config.yaml
dataset: "gratings and oriented noise at many angles and scales"
crop_scale_min: 1
norm_position: "pre"
hidden_act: "silu"
expert_mlp_ratio: 0.5
patch_size: [2, 2]
learning_rate: 0.00066
lr_schedule: "wsd_sqrt"
final_lr_fraction: 0
Rows from expert 11 of block 9, named by matrix and row number. Rows with one number belong to one neuron. Each number is 500 + 50 x the weight over its row's rms, rounded and kept within 0 to 999. All counts start at 0. Numbers have three digits each. After the name is the row's rms in percent of the matrix's.
# up: expert up (model.blocks.9.mlp.up, 16x192x384), inputs 0-127
# down: expert down (model.blocks.9.mlp.down, 16x384x192, transposed), outputs 0-127
up.16 105:544497549555506558560571385457560497580494546514520562506496492546580545408498604465513530505506489521473548632476487513482517538474488533473550428482512518635474508459451555429623487555448540475557431587551493584453458463517507527411581465566479540499515623487485448463533543563556484490542536470520543468449542568513568431424551517479480484469491504545476500515487568499476469481589
down.16 106:496515428487521431532422568620451506527488468520506361523554485569530500489509519460558543471518533530528528522540506521478482437418422454530516512527492506523508517510556458479472431511466486464423541523533493427442467512534575532483459529493495474503512404524493532454501427525467448453513523544448507440550530444486482538489500510490574522555627480489555487510488434444524493425495
up.17 097:589509541481549559519520442452479465484450551510437469482398511543553493478488529398455506541520531524472449489491495583576440514567470443473497489519470400506524485501516514541549462459426526541540518501555568456547531444459503456488469557502499577451503480488504470448531452545467496536467573542604510419465522535531444421423570584463494534510457447578490502571458483506458457455610
down.17 099:488441396555502444509468599604525479503471497488527497452526387586550467444464520498468579473526497515502491464551535484474575413461463475492468563579442520586534491526496519464509432580538530501437479491540411482513445572505556559412538569545473475519465450531464472403480493501579362544503519545499501431494513451508456549532540508455557558594591488540554483521500455609444474440499
up.18 111:544507506492525474444558544514483519478383510464507508456497571456538494503484489514552546533487485512546486419472499453543581552515527480451488470518583468520525518375496566484542487526564568506520572597464512488540546470532479445519359460508548408459572525560579481478531516473459504501553486459453474529469492493516446469577495429469466498522468464420439564522513416532491483457573
down.18 105:496464468561501505494460497501426573510495429452506486488420434520501490484425504482573529518508522446427598517483533487437517512500392517485512494520433512590460531494521516455501527594436574486399445512503458444423435563465637530448596514473450576574489573545549502530516474495672495394622488578526521480509525416496464550511453511552535518520577499537532449518511566541443536448425
up.19 110:430459451496561557560526439549477463575509548456527413530498465493508519554536456452496468608544486507480485456502476444567506400450550508522489550473478551447551416533453510601478436487487454553530507497402494519462470447595573578509561597576498478440564522471492475488454499556495473477449505443488505481535511573493525581421498503547525512461576582461492456424444483476457436556514
down.19 119:426501555424493531514447507490543400520491525520527483596465563452460561604499523536593434509474502500444489540505447513481516515481524569524492541431558450458479534427559526523481558409511460527507527450503468540483523464472317429544505454507615492455488508420477478530572593532557546544523512452517472520494486567525566450469514471530512412424417518517483523537473444425522517565464
up.20 082:504473570543480569530416454529446436462566396556573460513576495528543467500476584445508525453504525518470454480607483574563426465456417544593517534476556531448465447523554601450499456550429425574489496520518458448551469512506421584481534503594517529503511390419582512538488437458534536463486612573552507419518564442429496581514421469495491499448507420481577467568531460536541484531521
down.20 075:489469470460441543455538495559498528655589441382483546434505524430519480565495426578441523455539518486434559489532445502517493542537491538503537480525495458463544488432521514413514457544574560412455580568498440532397440536499469516436512430527538523532447532497561524472599545496505500393516474476516443492567569430589483489501409498406441497540546486445457473479465438449550523453535
up.21 093:495468476529524506481462507523543433528514553543502419539576405460528418513455586513421454441529440524555490536465465567486473454533527489492452509521444433531501521495572517572546440498578459480561424499490434534391453526446571523452525539604519422537501436660488465502506514488419454483424448575537518380551508441472538487488502540513500563496645470436600451504451444425650530511523
down.21 090:536465489481536482496574522498474452480463522502423482589431499549371563547516480500569553561508598498386495421508440511525493485498441396398558588493565439441494403441455492489441540462513513489491580550404478369458538394558466548513521522463504458451503518454427486509563563516529536465538611421556496439427525620585456540472480543544553484497454502529428523510527461508493470443537
up.22 076:548486409579492457550523472452478618508475464541549522487423575490411519467525519477513501547449482490499510476534531556578480543482484504477580428524588471539488504388445496363547515580507538392478546558482534490515531490471479541466464579432507441483501590431533532503484431514553536477469464438573564438484514542425559470527560544451492426501453487472443481523458553544502533499540
down.22 078:507465439491492514471416519573489483497511513490513503499486403517582525564500507541421488392475562513427482528526390474437472434555495563510531456615442425550501448475578606504499495508597496421485499491471412505437389536498545450469528518553591394509535448530576478548530486509509447466551436565516502454505565391475456483521436514545469513560582434466548406512477514559538545481458
up.23 096:523501537512492423555501595526538561550509487588628499512458498490421515568536486486549519468432509524484544423509482545501542507501461443425536457535539575530541483512482491400419492563525507499418508464412476462509506519456522523408507536459446522512444448439465532498497507430610453500420586392538635528422497564424500528578478541491598487535408508507454454467508513585455520429398
down.23 089:475520479498471669330419570519452476453528462456531400495545450540571514518496481522499439382457436530475495537482453570570486479536528558522566436536398502465537422449552530562524432567497512485537503500444449503510557498529460536571451461607578525477552410473544455505513438537394534490520492507529559485582500409466467462420430500467493506522588431444543430512441539443607464550547
up.24 104:505427407511534586496566487477520533496435529566500539522533544507518582434523482484394485453472597626448524538480513523510459496534470551493498518560475495556442480520452524456526559546515500512525522545491515586540417536526488479515479572499497492508460544449568428539504435584474545544592509500523540486407472502382470438379513446477533495551524430503504545496409516450560481519604
down.24 103:428466481557545508472388540528457538466557506527484438465486405551587517518480603563511520544481426449473475520532468451516439467435489507524443514510460487561461498556488460478474486413455498420488460424532456503460468522490568560522591572541512500507460503527469461579454545516603507464445562540522555423536528402501461514514595512462529549582563544532576375465466513473488526488516
up.25 101:494497492500495463389523603498541491504384523475530509474517584495506542581556428500497484469511525553479486463529487458536538545551569510493451544569531486493461505428491504452525508497567485446495550498509540567494512425554440493542339456524552459528507479544586461508525497523480488542546439469494528531528440486480411415513546468472501455537479440399482608467458480464577536555585
down.25 096:500482461544513492479481499484445577452498484570459456474405399538493472447481544475542496563519487475494568520510468402447495487506439477441500516520375483583452572586489559520466508528422480483436496499494505379460511542501664541422557544431421493570443515531521418566528475491628516421504512527450513478542581427433456579460506553536565493488597521514572477523503541537426494427528
up.26 094:524503508497488530484523604447539521463413506508405475500493553523553529510502446479483464434518513572462494415553446540542505535610499503503498509502495390498499526482490482455499505532561534480460604523493533545525525465499499501493399508544510474495509497454545457502572465529486501517500505501520503463496501468545402416477539545438541515594486459497494555544441441481549551454578
down.26 089:465495406596444410528499512494506595448515436526465484473437398574491546478525570560511537536559460531453517505586420460399472523454465498496464513592462523550487507526517554438483514530522504473432433519536439461469411573467631513435521546479482499651466494518496453524502498454645522466416524518480569397545468413483537575548550530599526511561580538481571474501482451566455582418517
up.27 111:565417492489522584475517478490443445520499552440435462413416495497536525477483529477502525488532485526353558453491479524505430481446378433446591491551403395499538387520493513512614497553495543509456514528507495399483554506469529489474544510540459620433435531539483483454545462562604514463520610518582466429457573495586377476426510570491473519525542524598482492531502465466453429439532
down.27 110:441483470598471482527488482560559482485484507529524523501548375595540472444483595540532510516529391493501483506578474487403543427429549538559415581520442505570514472487513533477505468479516483539471472464525410517537435535502499518469582549562469479513408482579416471455462530501602430531448534517477515433550464471500487589526573502559534499527557513504586483492473454565483512492510
up.28 114:561555503526446494496575572520535488452395536500581558433394466478491501439483547504440492521518546494488521479469494480442405520437536434446532490581502483548482436498440550604460570516479484584554496511514564515567502456448479478458383506502568461437616496558479401519536497490498541489527434533457476492422598481513407539570492474571523533606501478475438604436478459611536413504514
down.28 124:375441344587549467539404509481457478481477554560576494473509470494469444512483513492495525470477527446521584482475543487493529395439513541471509525474488484543413587565433442443471469548457538505425396451517515529494568513482492462450580589439501512542547553533493533480434492542556440516443515495516467471530478468490486543535516418515604510530525508524555494472512504562478465476408
up.29 094:565463518522559536565487437446530522467484537544469454499429507497493510454466562468384493525511510530476536509457558603542432474535482456501502477503465395482537474524475501550541498495445525593585456506496527513565535499390546474397532602494488582401500487538507501468525414498497490557437497551638483353412512566463490471405546562466523503514551482598529457496419529501519437448564
down.29 095:439415448580584477503484540587550374503471554533532483522545399579586530444428541479500552427480525525494492465548511459491577390503536544445443573514460472554529500537529499482485430524522524504459470484497425478552444551539468565473632561629553442504487433533462446438535453515536365550585509503489538444525493448530445489519517456511509621614606477601515447501525422600471473429533
up.30 104:544543533507514405571575482472538547561560461521533577478414491509467542483538582500560506502493542531496526432482518524484558570476521481417506410457505548531496541501466514446499465554529541473505441525462482486517502492473506534460528487474452551468514544438438530405497555459618476575483510392490556540496474590530527520565490563547505534533453571517409493527515595598411509402395
down.30 100:493467489475499660423392599529381463536471446543546411523563477582550497534486495534551489430462495527485492598492443549548463462517477538498558484574461497456525410464595507531482435562537504521512487499431496489496540470594533544585463464527568450469489404459565454506512454592444594420535518563540468425521589389413494498429433555429533453488574473483569441494417507435541484474538
up.31 098:447481437530427552496492599552500510489519364523503521458521527569531488428526477484508578545457487558501475525524504549569466436496479523554574522482486546483563484532472473403480467527411470541468544510533515507559534505550538560505481594541541476551609447461522525529506401465478518488488512486470503480502481468428504577513459510468499458468599538445569494538503508498473483538511
down.31 095:407491544441388555549449515531485471513518474438569510549461501447480565533501416501428399519488479453381442500560489515536457514578528536510597535439430548504481491411516505538428571510549454463536564496509424521515486508585382534582507410510514498602491517458575448540573538573520546494483559522556516555523534490506489447446467549503399452502434450476421457476536592440565533491458
up.32 120:525555459489433465487561633558437528468450522521509517436468462549436495460485578549501487450460466465464520496471456470442469505453506493442495515560522428562486509525500452516458592435528438581547433447519523430553508516438606485505436533453550501473542541531440466550489514445499587535542493547463505446498523474417432567598544479540544512556567539518433530458530458516520424502394
down.32 131:368479385562568571589434383469483415450520533507544574477530454499507556474521505492539469527486450455512496523530541491419497477454533553562556514472566514515477541528443489489466520478476565598485420467460595606513499539503465531511574517510512555530524593427568530540446430602531502507440549545526449454554458439541482498463508483472505425477495532579523539497480538554483475542503
up.33 099:582553537516508426534631353455527535535471543466492567498404490507471513448504651472546481574514532467471493474481515532468532566471533524416560401465472514599481545544463516457532525500447514487502452547530482461476505438476518501424604484507442589527495649496432510436510549535539450503488497440493593520480528649538536459477537522486501514494464531576346543532517577559401462427491
down.33 096:507491434504546535423441590562424500560502496490554389493518489612563489497456515463533525480494451504586481598511502522542445498463429522446565466544452514479553429444590488476509427542500539480431518556466474446525550545550550616544505493579514455486542414508495452481526479539401522371559496515495470463557576372482466463460459508403509534511608454480575467521428476455524493449535
up.34 128:472499447449522493567491510516464496557484477487517575468537488414522635468480470561581456439473589537461555429512559485461577477540590474523477538493484571466549491499488510520416409503513510527493518579334580529520387534496451581503429563505469523446528436422603542445466504554567479492596510494529586520553515478523444605512403472444524546533513563518469529459476563597463438440421
down.34 157:448538496558516575481477521434515449508548510549568482523560495477516546494453474545593445464518540545524545527522522483447588494470557558492485471508590527537446540490532550465500473581496526526569400468468541531548516483496410382471429521503555464411471481407618532465510528517481491551477509492559446475569480484475516497474487436562473463425500517521552464617487468517564476525465
up.35 097:533547563474482386551615490493540508560528470470515592528381446539529581491575525554542439490481569536481470426477518491422538570498581482463516461449471548507505556510495514490427498464510514441535463551426490467500481425526468576464499450484476503488540522497459519468529545530580487579540510358469544580528464573565505547552485482595543534522468506519446612509516568533445498417445
down.35 099:493506461544523687388490562469430513553504481478568407500542479560513485501499489556558499484501543534514467554511489576543517508468482539452578505518484527449486447464561519544485433569557541521531478538436548492470561426600523515576384448502589461437539443442548484439491471561418549432465520463515442452547557355429494509395447462418534497433553433478557489523422487454524463473503
up.36 087:362503411515430486582492486528451457573496458445545538482505435516535520457508441498457523499461507518499487484540500516477451458450515464469531525484535433486526454503544440516511456528490460591514534514415533486479503412591540707503527532504536485466528524504514513540497375562497465421490474440509580507517525489561505563434441614469535481506567584557553471424438497493510497493442
down.36 083:509470552551423553503416571526544475472427550522500519480434498468504581566535447413499439477530540533481505500527401505448483518568603554477503519515445470492493493517523566526492571464569440465494524475527444541573505457496376392495433428558658481551481499467482469501601581571512517553489513444598468589525573593485447449483483482595433445521487509573488529518465513478516475579455
up.37 104:566559598497505398530603403457581533548515512456470577505386467517486537497523617491557480534497525498487478446488495501455546581456537498391574422478502519568484542508491507520525516485492515468517427542475475444476491406504504512453544462482473538489514619498423498448505540504583469558485511397464559523494504631580531476519507547574500509509497542550384551525534569524420440405421
down.37 101:540460463518554646412479561540420503577475490502564381525535492537556494509482515498529488522503506525538461583517486527572481449431413526476573469519435531468514436491577539547510422567514545515488513583449512496514523494559551588571470435551541464481574435453504482476521488554429582390541537500536444426555557389460438521436435523414561541493580442476574467503395498432541438412536
up.38 100:532409421546529505454542493486532456462525577539503451554595495502480505489615538558513501536528463541506461519484439523500426423525498539508538471564510522564506446499494613499472539492529508558511419499432450509552492506477526444498509565548549395449481466540443468562494521474485514454455506571534384458536523473465460568437463447598531459410612481466550541518485499520614442469605
down.38 100:364465567450488516510404446542438406468481532522502463517448545553489466603431370502574440491544470491447522496569461535564536524442473529458526584436503492449489518490464415476545461463516548481448491489498486459487584410561436569522523462510560605516460516433556444556602482503506450548426564498617525468538549586573437393491552453460507412593490496535439493477451458435507496525481
up.39 083:495451526480533564497451588522554463400470549481474444471541503489573439568482504449414450433491484536534426500476495560562485450584661474550466575490496423457520478489564515533566484458500438499529563451539518581473532465457517479510442495535535441476483381596504495567474469435395473541374485611599451510556477469434466421482535534474477510525541367448576528539458449401697532571565
down.39 086:498454530459535467514563451532460501498441442465444477537398495580428617462516534519479480613557546551396524391528457478444478549485396469449542540541452448523478453550465570532459489515564470495489505580453463390456430434528554617468552473492457462562464514523469474556572528549567551402489552452464556462458520489549457576470490485481541472485471542539468528464471501515375503396541
up.40 096:507490446557454485476532509467515482527406434562551518444549578527437561478574464581536474534557469587489547532527521428468555580456519544553480526515516550588510542379404510430554537516427499381532436581573516595494479534512536493503461455514518483551533601554569506525496459533443483494573439489446533480507482460414532486536552451423499386437489546374485590463443519496504524540583
down.40 094:505454502539494480477453572572457579480516476504503423418435474550513516483489484492425574489445497461487504536519496448480459434553445504543526493551427536555504531522495517478452522487478452399459565482525453417496447622517589465455551551434505439581458507553548511518539478451542513430552493615476594532480460412445475483499521520572463570536554471436557419449535603507481507449521
up.41 091:464445485473525549518429600528530495446485510536492470479512566531574434545477462430406481443507447516559427462468513536532459473598617436559469594464503431449518530477525484550593454468484503469521613484574546613521544460444541471533443520476500505474542457542551491561484444464420489536378478548554480508557521453475474459486529548412500509548500434440509504480455440412679586601555
down.41 091:490502499506480427573536450530469478488510463487462491489447408549481642505546564497524506592554560522422512406558440446478534546538446475503514532571432468514515433545494581555464480497558417468500487538447448422504430515569561588384526531527493411532449499480455444523556520534573514437493552495486537477466512505468536542523495531546487532507472579503467527509482486568406494398536
up.42 088:444523592479490556532427546496569447435405533553499453535586422538488463532494554466454514436508501538523481578572388618496501517521507544481454479499489424531434493463561485529521490501494486642502477478554502514477513503399519505450522481555623506490407412578490493510523426483424445465490524578573466399479489456492497482480489533525539527524584328576688559558478464480636513499508
down.42 087:546464491515557510459566517551501531474514439486323494509463500527457464565517396487488594500546521480434474405538477586585427498511434368417572558512481424426580435474545542430491525537558497473408565539421463449544544461575559560496464491474553509505465430457498529528545535475467519490452600454554504458515596481535408497523509492466487502559515430505466451501553477478535507488510
up.43 121:405538451484430440494496486438549518553484418479454552578551448546566554523607456550487478450509527494490477551577484533443452511506549512519539519505501548573419490456566453450435485525461467466496472481453510558449374499535418642519497468487505509494395505454448506548513535583550484477570512383482499541510493469569502526493501520551636461515560546519524591464534527475535577444443
down.43 123:489551501537401482469513569440539596422535527514440552481452504482482463532553504442565508516482521542485488537538473515476544507446536582435516494481588538559458515434549494498528580486489451465494455497502512543562567428487421360476364509478534431547474500439552522491439478509495486612476512495528436507533538525456524506473491435579495416484531499571491619597472530521481453594430
up.44 103:463435448562486579367540451536495465505337599480538508552524536439507486504460540519507492520561589481490603531482490543483457448491510481487497476573423519509458470564445543540464486475445438458492516485522493535439382528539453522473511446582518576532499547538508415472523574524488512391530487521518500436496609493510545511565525464485445493513554525481527475483479463519536453555533
down.44 103:503469448551492602506428480499505504422519559518503471543488496518449434511482519497521466572474460453464514425473551460411494439470492536528548545444499524459499569525458501497492486479395507510522425427446520459448595524525480472537571489462426545451512535357481504509478507504567537508505556539502417467517551547488533544473507528672504504382555524507495488553607491455537495556512
up.45 111:479505420533531551532521506512504505549583422471570537490482465492537577356419466525427505459505543493480531456527514507488517526497441492478509505462463485520487472530442470464606438643555498530458533564498499528529530471587562556516550510441424490519475536454542503475510424579555531534539511498541638517483511509491468434434484629457460491554471517474535451419456632476455475464407
down.45 111:424447536586455591502408524541452450475449590528491523466534463505555544591474509513541497465461531556481531546541424458490465445481532634521507514515509399541558461494590537486545494447457437478473475466451487528617428558486452493530544514635650469462502499490496434581483419511508588469509547544575488480450567500405473470476501519520424508529544607547543474563443523486428519583486
up.46 096:496498501501512577492421672514542516406467510520459502499526560531509491579493407437415502441475454545530396485524513543553437471632616495551465569481510440457551514468507471498555550444477494498517621475509554592537522490484492470536434527505492473516487409550565540520496490457362489557446496566560457507577497449412465435492565500461508495533468404442522556520466462405669576612583
down.46 099:479475473490519436542502469535453478462477465516461498519428405581467557491477525491505470566571513514425498416557427464459469537557402470503518542575447496567504492541477531526434496489552454496483488510486445421474415523543559566418513514518481495577462485499536419582561500557542511456447530501506534449468576459470431510525522549504488506573440520503476489427466478533391549419543
up.47 093:485520511521486428527542603550488592533482483473528550498487456522553537534518475511515485452488471519458512383565537514439546514500533493419520490516501460502534534521450485438512451516498478439499526494367463470530512472565597666484489487436451536482443499490467515520512457486580527510516490403533647543561492588538482495540476600531510506533557543483503502499497565467516510443392
down.47 094:431514515592498597492439520500501393478452506457560572471494474540554597516533478527443431465552621583516472534509478500493438490540491563494541443562433462603565490496589594509457462540545475500576480490459535555551466471508435433522473428594657411539485470456499509502514514635439518500552440504548517539560588430449512450495473452464459489556491503494578501563430603469528467582508
up.48 099:529559586471480372528604482500552502530492482436500593551400472542533591472576509543537458484511573513470463432513501489429590559516598529453538496452468524535475586526478501508422514464482510453538445556467465502489470447532474594446485430491477499518557549534464491484564503568540462535545515391436591605539451566583483528535477493580522506517465466505404636497532549494437449426470
down.48 098:515506458516497607397475589476445521596478487484540414472523520541509483503475467526549466511478531554532480544514488548555507536428425513463616453543466562449485407434542536518493433614498564522515508558445574484475566466537530537540411442496581453457555439435509522448484458532372544406486501467531411466535577412408455504433418480424521468468560433476538518555430438476511449475532
up.49 092:376490414497478457500468512501478453565525428576515515561544449543517493510502517497529591449416504457562495577514476521578557472411401504482451542513492554481407496580467417469443399527418455566520448447522510486430528531534448602543552524503495518514527474479476537515453486527523475482499508445516474488557483485520523543565505528536521529525556468506615410450525490499465460551380
down.49 083:507495528518495488514451459518487473521488479482497499519500507539451572571569468451436478498507534501399532486543519562503435532548583503495557523574509491488584416457499566538497622456576466450550508504457473503521563493454383519542468495528577448540498532444450524532560494597499567543519512474531494604488590577453514527425510505579410454528445504518448546497520627514519489616460
up.50 090:485555432490497357492481515533495558539544452522504511542574485503426498507571499522549581465392494447543540496526497535499575508473450532448506493485565530457449519602431396384439453525442466540453484509420498433465548544468559570485586528420438491515506509432454579493503436444504499490484484423474589533519411559460495558560478481499551516432485437495554414493564510525484491499361
down.50 086:507467535481464539499400524466482496507518525441500505505505494545487572595502407419460447431490503504443475562515471558527455528552588530512556440605481509497561424389579582552502543563556449442530431516425488559544585463447465519480474419545649471508529518519509508526517492529454493473538497463570571581490539497476513510471469536512450453539448460486507512522449596444496515618446
up.51 116:557523498502417449471535641537499520435409518514520532451501510491449454414500511508451583534506450459476571474495491473480489473423445452420515550579532463566445471477480485504485623504534466587528491454555461416591520530466529429478411525453529440481522493532497452522477524455508604512539504509425491437404580430454446571623483498569524504543487440487458518457517400593485417487467
down.51 126:425432418560544588562428462499469469423503558541559536448548415439591448511521512495524474508507449432511540472519523527429505437449518538521527477489475494523438582557508475464411514516452562527472388491487531585541526538499494477507580472481508594538488533525533527499461501548551472483453545592516452484534514438575492517500471435517508485490559539548536475522502549512509464543412
up.52 086:492470516570556534408560542515557492508424562546483511468517545452618548511447469539506496492478571600526443491487446568531490500515579467421483470538565459517495498504502520457539483493518427484557546547514505570510520419495469518487397519506526408498577486478553448532568477496433531541529438491582492376486482564386419454496544487514546514613558452417532570546370481494608513482544
down.52 085:413477398574548465550526398490526526482450459553490548454427453539466567486523544570563521492552496505459549501450413427426455457453448527469475570591470472508438529545468539513550536505548496537482419472489537432393498554414567538474595641449499458608554603495539469604503459523661592429506504487488574426520473506482502600496558490594548454503491550496550500459508529597377530469533
up.53 114:426490469472451559433444557545537473414432539467519470498589492514530493582532443572438433447546467555464457477515465500495520390555608522575467563525498417471533465446552506502489535463582476477492514485498507538480483480584489469521417512547567469553422426553625483550485480521443526453493469568504559477542464455489460457470496446493489482490509430440543602502495370414624579614593
down.53 114:491514581414529545465561491518462506490446478562446436592460513557455491537514519526548521573544492527479551460524516509510458560436393455498519519443416470488464474539555557517434489466502490502500559519434489406462491567589502595500521447466438505519467454505527436509614564571507552415484664478483428469569642482492488558439510514467575460446503538562531478488462471464463534370594
up.54 110:424488430505475584467467535550506518427487541465496472513567463480530459573505473544431438496569404531521439510528489487525433380530548511538477542529459419476556484451548498515530549490557478427514507488529482528495481478565523488498442529561524469630476430579581434553479519543423493429473479582523572454528519434475543508463487485465478506520562436411531539494436396447618552602585
down.54 109:489495539422531569475528469499439477500489466568491423593482545565440485512485521548574524574508507527423564533500515474527484514408389498480534519431473514492482474488504516541441451490469532531549551503449480439496494559611466542560512463468473486500508540435522456522556518544505606424531584473475373450538647515549507548423511518449550465420517549557499479483495515444475438451608
up.55 121:489485528502502414467546536449525470494495502599527510587578512475503535530546481601542402468480477458468528455502462473463446510485468529502519496525508551480455496553523528487463538471486494496507392497443505476504485560457482507513508558464472517476476480556472497566510582535579526475488619462478482532558467470453418616563451439545632514519464401465459537488517531645545477384405
down.55 127:467495502463518568489520455490506496471546559466548554493556527519489431508412471472512489469471441487486456543494605531513589539546596576473460514382451607508502617505527456471508513446385515480545470434467556559462569483473484459545511485513555552514458537420551550522499554506417449560482482538561515557646524512422545342405553449463395522438546474587500540535513522443537466590530
up.56 119:531553475430502527575543545509455490427446549544528564466410515438512527470429517476551430463554607543480624457473545485493505523553517478443441520470467520592446526469500499609505441483491545465528563529483578481538471413516466484519423492571520519548543460541580473474509507571524474540514474508547641512502494504564478500486499492420452545541476561522450598465390601550483439486469
down.56 129:464467373569498510498491533487561427553528511519530474474616417476432484453449499503569505480490580552520511520476500448442563504435509527461548512500518508557433536501488546447500466610464575519486427502495511487433475514537468496474464523532561448490554574431507532487482499515571448491512497494463492446506472436521525513555468494525560556512583496529498457526517462599529469485525
up.57 080:459509469529474478446423541528492494541495416540550478472557526511508470570478487558590556470510475508520528533506486501554552518519536485502485520519527544471471474588465492465468350518428506470504474505490510502378552502547531591487485506536546514483567404495535523500512476451475483525503452514480555470544514468535486585552449513514478547503601488436641469504459442490541440535510
down.57 072:530513512465466515554548419499544506539470455493464529628538521603467568522523425526484480488512468478426535508551534581496455545575514545548535544510384521506518538391486558542428577445560405481554502533455440568428472583495409520478463487530545507546460528451473473514542511555479535475569545499502461549500589566490542469427477594569504434503512502550511499486514585458538577508481
up.58 082:576518415562489424519544486513451565558514445569499474514571497506335460452465571478501571497431441429554502497554534557567536555464376490464567444517561476539506507548439413393530475614437457572450461533520479416528538546448590540458544534404440507506447536430502546517479402422472520453447499503533599443506487602398542529564513596428481495458498445463508413488520521615500493428367
down.58 080:532452485516513559463395532560474436483531558502558491464514469523524581528529505449447504403472494538421481526520480495472482462557562555514505465578422467476591458452559534480526539470547504464439489521468451543596526566408485543500538457604646480459482506503551460535541496498489509482590391504557567540512531458433416451456426464499391537562531486484509482509446640490526512543450
up.59 093:447480456504464562447496559544484514448474531482560538461559498481529453534490489589445447478561445488548445481505513484491477471536602511538503545491434468511489473447537503477575465480521455455530471506520442547460481449603543524510422457552470481646483426597584461586465479487425498481515463595494601509556495441458492464510461534474414521492572413405559581482444425443635528620618
down.59 093:499491531410563553465557431502458518501449480503535476572478540550482497467491517487586486618509508560480585517485612402469493507486403519465550495441437572536455505553513549589452490475463510521532468467477505386490433553592528601565594456498444471499476563477541487492516548564527588388613553503435452496517603517480524505411467522501515501393499595526498494420526616455403441470608
up.60 078:559517512561511492479471452508441514479563462565431472444539496534404412512474581440525556463411495499543470525510487580613587504447428506463494511497591474488476449553485448461523478535470457556509451499505457469521548544452622550484569502453514458439513469420525534450504431416397570539410474540584392363535502551404506556524544545461466516489574434486600382482497487523574495519466
down.60 079:544420487506547519520455439530504481507434483454479492476516491511460586567484452508489484404478468507430473508492469518477457456557530477446569501612438490471586401486513549519512521496552529475429491561426419539486490525445505621470610482611650505499506477545471449551537426506548465483553457490549617489395490585452424502475457578507455490543527514525504500494431570472509536529470
up.61 105:502545485483429496544550540495554498541445504460495570551488486452611540438480462453413540479564578510518505554503542444501427493421529435473482527508438501539503481500550510459467510543495460502564499516586482543588394521650459445505379477506510466611454413457530482431494546590468465511659465521488476479525579501527556511511514528519466462531459483455593505454447496577549467489518
down.61 106:493422495603528518502530518469502532362538536625400570454428491469465479400513564471538478517510439520513513474555575469471465484516493477502526489498580500566506534566433468469513557514471496518462470509503521545620543566506398477509469522497458516541420594445503487497454458498544536590416501568535382520530539490489483567509621503434464442534465562610498555526490548578536519583475
up.62 087:535602501484508482535503454462555494538448556503510458575581487477500474530517557498499520503536539498485443492525443582464519549518505509454488471481542536530443497540484522490520468503437536623497415552445485479430488412491517499381529586556542563462497447573534544497568428506481414523475506573563583429487446551532441529411509462497528510444606420493573615614501428491532427481518
down.62 077:480549542396545508508544533525463459535541481427481490467513503575498504573472438424452545481493535427482446512436594494565478540514526447411484578438494468451435527443597399559501499451567508475510517463470530534371554483551510663530501498481547433526511519480534497487505542570433440420488529499531533593516605445501481499494527558450482521503465445486492472409506555480547477517501
up.63 102:472464540509538522502486468525522436510467560531571438573538481474522421489432534510427470452529467501538572517468523521486579503549467514498409524469426483553458541500473536538562373481460490487557511496504476517440463488510562578464469482507469534545518517592606472474516499500436445527464443593539534440553505476498542434557477514435448561521574401461583479483444477490622532510545
down.63 094:547474415441512454554555455568461509495470485458432473585479478516376613468487514459503492570489553495411551427501593516475444507560491457534584518528504460464526459499498502546468546458488471441508528503451501431492460532546474561508518583423509426510497524466444503490495447559559555428590571456477555552418511550497508573508486548560537486493435516501440553443571558542449503470503
up.64 087:588523508534546498514493478469517612455475416552446454487522577471436467477444485447458570568487506507594452485532513494586482541529446437517508518502592459446518475442473508533513481545575519573424574538531522464556553530431554469530448557444528384418496428411541539475510464374435514548443445507457376462449484500434504480513549587446521461530452474475477483507522487561528552480502
down.64 090:484469487523485441503517530545477467488510542477443538465414379544535545513513484486484531455495478486418498498532455485455518445550463530490474475584446449570549523500512531421531524485525454429463439517442405484543429535496571549451613521505568492548489577579485414552571474493606493461563497522550554458433507537485516510478473577493445526547497509563504467487474581517427548508438
up.65 079:483506493574531529347535552470528469504445606541522443480572506444612516547464531508501506466494483518552399539483510525557512520483559491451441486506513548498450483440517527453603483490496446519510433528510485530504507426495528504510411513545467466501559502519583449503551490515398484551533507537553499457565474476378435462460511448493433542444562362401588522532433544444624475540569
down.65 072:431455501442577471568533472533342522478450495538456539539450536547515565496460508528620502574508465477467500528479584418378508438528463514479480502431420489513463544574490483581498525424427531461508501500433541408441520471450602611514602607473441470602500574521582448639497463551626533476546527543480582562546519508472494555483490484509534505492555545576420542462491584475430462501534
up.66 094:447479455483489580500453648536517492449490502492518502495568547523593436517498462474414507448491429521532423491498534497528430436586610506559450560470483452459527523501535496503609490456483470502530566443599526592494505475512550446533486516524499458570481407592572521578454485488391462548459454589533541499541481437431494411447526530472442516508557415414582530497482457395688554615566
down.66 095:490471511464540489545556483532430527507499461495490477546429425576415592492532538491519461584561561521462546416569473427459514518488357466519544555506450475564467473529463563575447536464564449456511519534437446433524420512561505622495506511514462485564477550469497447520570491573569538437491562502488486513474561513456486535503486531494493498477428570568451489422489505542376547422563
up.67 107:487485473470495556520523630487506566454436470544485549512550553521537537481496426442384467401490513582499494473558523511516451489602507532566480529485467426490521516542480479420514574543515468487474599499511534576580447582498530464537424525503457556566428484457619503497535472522452530536549551573490507532520494422386449448466536525447483507595439433494553534509471509521580569511491
down.67 102:468484485538467483511475480548460550425522477565447537521484379580517516479498597528513487520517401549453476495583443480455436471510486575566447539541506443540507496567532531442466462524535471447444439451461403529529353615505563554470541510559514481578401473519504413596538496507594510492412555508491513412554558396473519523524538519445526506583550543516532444495467513539448595483538